config.toml
arch = "vit"
model = "self-supervised image encoder"
dataset = "flat shapes of many kinds, plain or patterned, on busy backdrops"
train_examples = 48750
image_size = 32
crop_scale_min = 0.2
horizontal_flip = true
color_jitter = 0.6
cutout = 0.25
method = "simsiam"
norm = "layernorm"
norm_position = "pre"
activation = "gelu_tanh"
mlp_ratio = 4
head_dim = 32
fused_qkv = false
bias = "all"
qk_norm = false
parallel_block = false
inner_norm = false
moe = "expert_choice"
drop_path = 0.15
num_experts = 32
moe_every = 2
expert_mlp_ratio = 1
experts_per_token = 2
shared_expert = false
patch_size = [4, 4]
conv_stem = true
layers = 12
width = 160
positions = "sincos"
pooling = "mean"
projector_hidden = 1024
projector_out = 256
projector_hidden_layers = 2
residual_init = "none"
optimizer = "soap"
beta2 = 0.99
lr = 0.0046
beta1 = 0.9
shampoo_beta = 0.95
eps = 1e-08
precondition_frequency = 16
max_precond_dim = 1024
one_sided = false
adamw_lr_other_params = 0.00075
grad_clip = 3.0
steps = 16300
batch_size = 256
epochs = 85.6
lr_schedule = "cosine"
final_lr_fraction = 0.1
warmup_steps = 810
weight_decay = 0.0
adamw_weight_decay_other_params = 0
Rows from block 5 of a small self-supervised image encoder, named by matrix and row number. Rows with one number within an expert belong to one neuron, the router's apart. Each number is 500 + 25 x the weight over its row's rms, rounded and kept within 0 to 999. All counts start at 0. Numbers have three digits each.
After each expert's rows are labels from the 100 images, of 14848, where the router gives the expert most weight on average: "responds to" is what is common among them. Only what is clearly more common there than usual is listed. The data: flat shapes of many kinds, plain or patterned, on busy backdrops. In brackets: how many of the 100, against the usual share in percent.
# router: router (model.blocks.5.mlp.router.weight, 32x160, trained with AdamW), inputs 108-159
# up: expert up (model.blocks.5.mlp.up, 32x160x160), inputs 108-159
# down: expert down (model.blocks.5.mlp.down, 32x160x160, transposed), outputs 108-159

# expert 6
router.6:527542466554508477522491495517515464528512515494505531451513477435482520498494451481454553469502507488520487511535489488527522505464501495501528527563509479
up.0:516469490527501470482520522476469533504490537499538491491513482495499471509490490503540493529501472477489470529522500501480499511455513534496538473513510452
down.0:540480482481511520488507478503476481486530498479500515521508478508510521489485498409527470514519479521452515465482538513457511457504488523458502537484476474
up.1:491480478521477500531497512463493510459536495492538537513531514487485533510504490464471501526526477477510506510519493499489554497495478475490509557507496514
down.1:521514484463466482496511450506507500538406492462516496461523522504546484518506503524479532489515495498506494506474492491532500451478471473439511498477520484
responds to: white shape (55 vs 21.6); its colour: white (26 vs 8.2)

# expert 10
router.10:526489500518497470484498517520521506469466486492530508507509507475540521566515478532469492483533517531490548436464494530521470529476459499498497496509497473
up.0:532480493481528517494472497476503493477515471506523497540499470493548504558525479516484454474501507522469521490496511523483492454520522501458512469479519504
down.0:532452511511507537521527468471556496494545517518486497495478478478521520501492517477498469513510477519478546486525494508463490548516473501499481486550489450
up.1:519530486488498474543483513529470512463512514490543492503462558494497500501495483526491464490495466494500525496529559493496531520515521492470507509485476508
down.1:530503489507533509474532490498489522476490521502480517502520468510480495491528480469538477488564505470509499515501532459522519468482464466513533527528474510
responds to: white shape (62 vs 21.6)

# expert 8
router.8:492485500485511474484482474507528487502498495482491489460462488441528506489522504484517535473477512537498513485469538540480501508510515460501530517505533531
up.0:488535540484539504503524508496535477489501500534466520508511476506505471510501537478507530553478518462502498485499476470499512470498519483485547513506458510
down.0:517528553513510509455511536475523472507494505499525525540503479480525481530515525497508500510501521471541504504464516493475461511532537492502513522538499504
up.1:532506475501483466504504498477470484470498494519500520527476473511473504483521502504528453508488472462520488488495470506516481483471482484469510506483475528
down.1:486543524487467491517511468481514500524572475498510514523498488515529480523473498551493471539527457519485499527469499491447549493519499536510493460500515443
responds to: white shape (67 vs 21.6); its colour: white (30 vs 8.2)

# expert 16
router.16:549489487487505506462500504544515464466554503500483529475520494476463498500498507515478544517459501503470513485520480474516506544482492478489524481482510523
up.0:473472515498566522510495494493459488455459493468516510502486516516514490475509483470505535523513501496482486484477509501505510480448515498517511472493523510
down.0:535468504451490511496494469491477466524478494455464499485512512513493526539441480470480496484523521484504451502526452503467504493508489504477531543489516497
up.1:493514559508520532492482489522476524502474480497523545505490486494513513513516467494517503527498494515500515506519515509477473469529485495483514509511541497
down.1:525425540501503491533467523508488540520499534546532549453512494469540505524505522477512496509537516492453458495521504477526490511475508451537521480506512499
responds to: count: one (73 vs 20.4)

# expert 18
router.18:522482460511521520510486489506515444477518475470468498501492539465508488464497487474464495494463477516490566495520483488469515512476499527498471485512510535
up.0:494510474467465504522544510473523493483524522493545497509486478500491487463506504497473521495523495527507489534510500483484484471505535482494490507523463491
down.0:519490515489508486476560495459434552517480477523529497479471474485507470476526507489489526544490518517506501500455524545475490434505487477488535473488462530
up.1:500572488510466466492529476491516481509518480504508493494465505517559489491545518506500487495535503539503491479525506535499491484506493454475531511477497495
down.1:543484498496483474504474463501454534483494501529459522487475498477488528493494456482478514486492527514515497498493439513512490529473543527487433511517519478
responds to: white shape (69 vs 21.6); its colour: white (32 vs 8.2)

# expert 13
router.13:512503495525526526515489459496460510456506518521505516489507452457517482513485525491511531526517503562496463474505482499476540516512486491458508497511543511
up.0:496464502551498516514531464505504511507506544474497480498485518508506513517530550525557493508501520491502477457532505549500474537550538515498510508459483489
down.0:519517487487526465521523509476533493510496467541452485528468522451477535487473500568503476457481489504539498479533517518487480499467502477509527493507490499
up.1:502523520496468531537546525491525527564518543542452489495482516539489505455492500468483493476449509544519529515511472502513535525449549453481500504463491518
down.1:496521527523532450486518458499500517539518519489539506460449481520516498520503536505549541516501515473528485520492479454511538467482454539495527494510494527
responds to: white shape (48 vs 21.6); count: one (47 vs 20.4); its colour: white (29 vs 8.2)

# expert 30
router.30:489475469519517505499545500535507521519489495463461519491542497445529525497492473518479514534478468506479519499508503517535500550503500448523522530536485506
up.0:520478506482517461519488501487482475510501528480511518524504466511497504515512550464484468552463450536502460503522470490540497540481490499512476541510491492
down.0:534517474513476508462492505526479499482539467474521542530461528516493514486525498474511460524512497547545524519502495502494463497513501513501489500477484491
up.1:493491533489499540500493516534475513501467528494481506469526504476547447513539527464483550499522492521521508517501505492461460490470525510540472505547465503
down.1:484503513467484519513523536502493519481487489519511500513479488539500477473500485509501514554451488467495472456509507486520535498522515507493524525434553496
responds to: white shape (61 vs 21.6); its colour: white (27 vs 8.2)

# expert 22
router.22:526502450518486554510500480518532475493511514469519474454483519476492475532545484506502499540499507511483498424517472476428523503484512476471524473494528494
up.0:474519462505491513500459515480535504514551500485478549506484483465518509481512487493492508524482526528526486529522503500481484481505505481457526497552467490
down.0:516448509459481528495519478476470522478490515452515499483486470504521476489507471564515515480513497506505509492422503486508527535502528531484531522507525489
up.1:519527491510506509452519516552470462507493496497524530553506519539496518529557494527455502514497514496523504481553544504458489525469536541483477514515464534
down.1:470494485465439535466527520487501476502536491483468500469514486485514474490527514466514462496464546505502470442514477472494516472538482516467486553501518513
responds to: count: one (45 vs 20.4)

# expert 15
router.15:476494506514516544485493491523492478481511533508513516494542497505479508497513509471530521536507456515512483493516500507484517470494497505512537500531504527
up.0:511486483485549459501516488525501539485522517482547479537464491484526454501509465535544475524466472502490527485530550460543481520513532458486487500474453521
down.0:536497476489485510500491493526528492516491492548471475472494518542488504500471539502508467472438511479500467555472477501528478519489510474500503493510484498
up.1:537486509469516493499492532510503482529459502502510492512478497504526473491494530514520508512487505516516484477495510521511529487485474447498539488474511502
down.1:501507490532501453512493507510541506469482472503477486510514523435485515494490519519492457494482531532486550532546506540487504545507486505497479501524469501
responds to: count: one (46 vs 20.4)

# expert 14
router.14:520483450523506479498508512538521484466497519474512470503495490460495463523507462463510512509496454509495523520462526510489519505492490483487508502510502543
up.0:521478500535522494481499511495514528495509461485536501444518506518509491482518462512502460479529506509518517496517506531499509495577480506498515483519451543
down.0:482451457517547492491493460514508502493513492531464476457536459483531554516489475439492455482514501482530510511475468512512460504490514543538507520520542521
up.1:463516561494484511497451527520521506491474506520547460499489451458527506548526509471512503479497468493525450495491506459523558522517464502513547519536547482
down.1:462455463484477479511517539477509482470494520538526518530524524503492504487515509519518451471535498491492532490480540511500500491505525489454549500448498504
responds to: black shape (66 vs 22.2); its colour: black (44 vs 8.4)

# expert 23
router.23:459522479528507495485491507557500502478517535503496518468510501480453496503543513526502541506536495500474503464526515513523556485512495510463534500542517523
up.0:526508485490487504498489473533454518529512464488484486446528484469460493453536501473488520477484492550475484486505514476484485509509512523503516508494451473
down.0:549470457506563506457510517474492487479524500476528478493518519492473500499469479485475529523525527468506548531475489544526507503503476460484487468458484548
up.1:495474519514517497446512463515503508499558509445518474470525478517474485445527501466462510511497541491527471492442527500430482532481460505507509501538497507
down.1:497447500503537477523532487471477516507541530514527498495527483469551531445474511558506498525527526538494530526548503465499479509528490484512537519507508495
responds to: count: one (44 vs 20.4)

# expert 31
router.31:518509484483516485485519442529515464475513523492512491487551483476463493534486511448495514507492516483498485495500477517482563527481512472506543496480551530
up.0:527501494471508477517482514518504473500465521528495540505469492555491511518456465543484498518503479466498507531525510544469482534499489480528483476517533524
down.0:495487500507475488490480471501480496506516507502530489468497535484528496473486487485525533480514479528496551524472539466513470478472498495482539526514524528
up.1:477495495511492523485489496523527508540509504519450491530533485523485514508521501520508492536505525540497462468471504537471510496475457477439483509495474497
down.1:488533504525475537504463528505501523512501495493497473508466446514481536493459493473523490512546525473524498468491504513544530497474434518527449469503503512
responds to: count: one (44 vs 20.4); its colour: black (27 vs 8.4)

# expert 3
router.3:486509477511503512508483508522493468531547508471502547479488497456475473532522480462476525505519503509466479479517451484507548494480480514529545503534454524
up.0:482507539492527482505534481471514504494518504550520517529553474496534492499496479563467479490481473482522523502520506542507513505474529479471485534531507457
down.0:522495474562460519515506497499494480527535502490463511515502486486503461465478492515509496530499488521512549487525519508527539516524503464489522471513478475
up.1:494504490474487523461493479496461524482505501484474512533484492500515552530493514480508492492451509465492482510490477517538468526529510478480476481512515500
down.1:481522485530434471508552506527508489503504513466530495499509468532471492463504457458468452502502496514458498517484487507438503511456508495496456484439466513
responds to: white shape (57 vs 21.6); its colour: white (27 vs 8.2)

# expert 25
router.25:497483499499507487481451501561479510492507533479508463489530511507486508503502501512505518473510496548488505442543487491505520481481486493479541489562498479
up.0:455511516494519493489492547471517516509527495512466496487482529479468516446561486576470510514529514503499487511536490471497505488522532496456522522509484519
down.0:497465450497496549507505532511483522473552566510498488508528480503520504503553484497462512498501480521520555540475496534515523489517537543466477464474509485
up.1:504493490519511495516470488466535536452527495511507514513513495502493510532483513512506503498507523516495498506495535528526460512464478452531499476485520493
down.1:499458520458508466540511493523506491502466491492508455492444549489514446511493485545501486486515500512477491473494506494471491546492486475510493533483465482
responds to: black shape (48 vs 22.2)

# expert 7
router.7:498514484533521518494510504524518493528475535523486524471523531471512530513532496513492536500513489507466494471504469472485520500503509478504512514542510512
up.0:491513530513482495537462508487497503487460507494514501511485538530542519523527477514502532506529470522493533502514443525515527496516485484555506548521526445
down.0:551520526509495459467516525504464505501514461514484528502531432485515499510486526505476493485515488465519482538497563544500507507489522492502505472503507520
up.1:536526510541503475525495473449511469517545465523520463497513528529498528523456498451542504537468468464526515475498518486498478530522459513517473473477547509
down.1:533528442506493547510512506494465547451500546509511495515529470531500442455523480511463522524472482476503548481474483496500497489492497499496473510488463498
responds to: white shape (57 vs 21.6)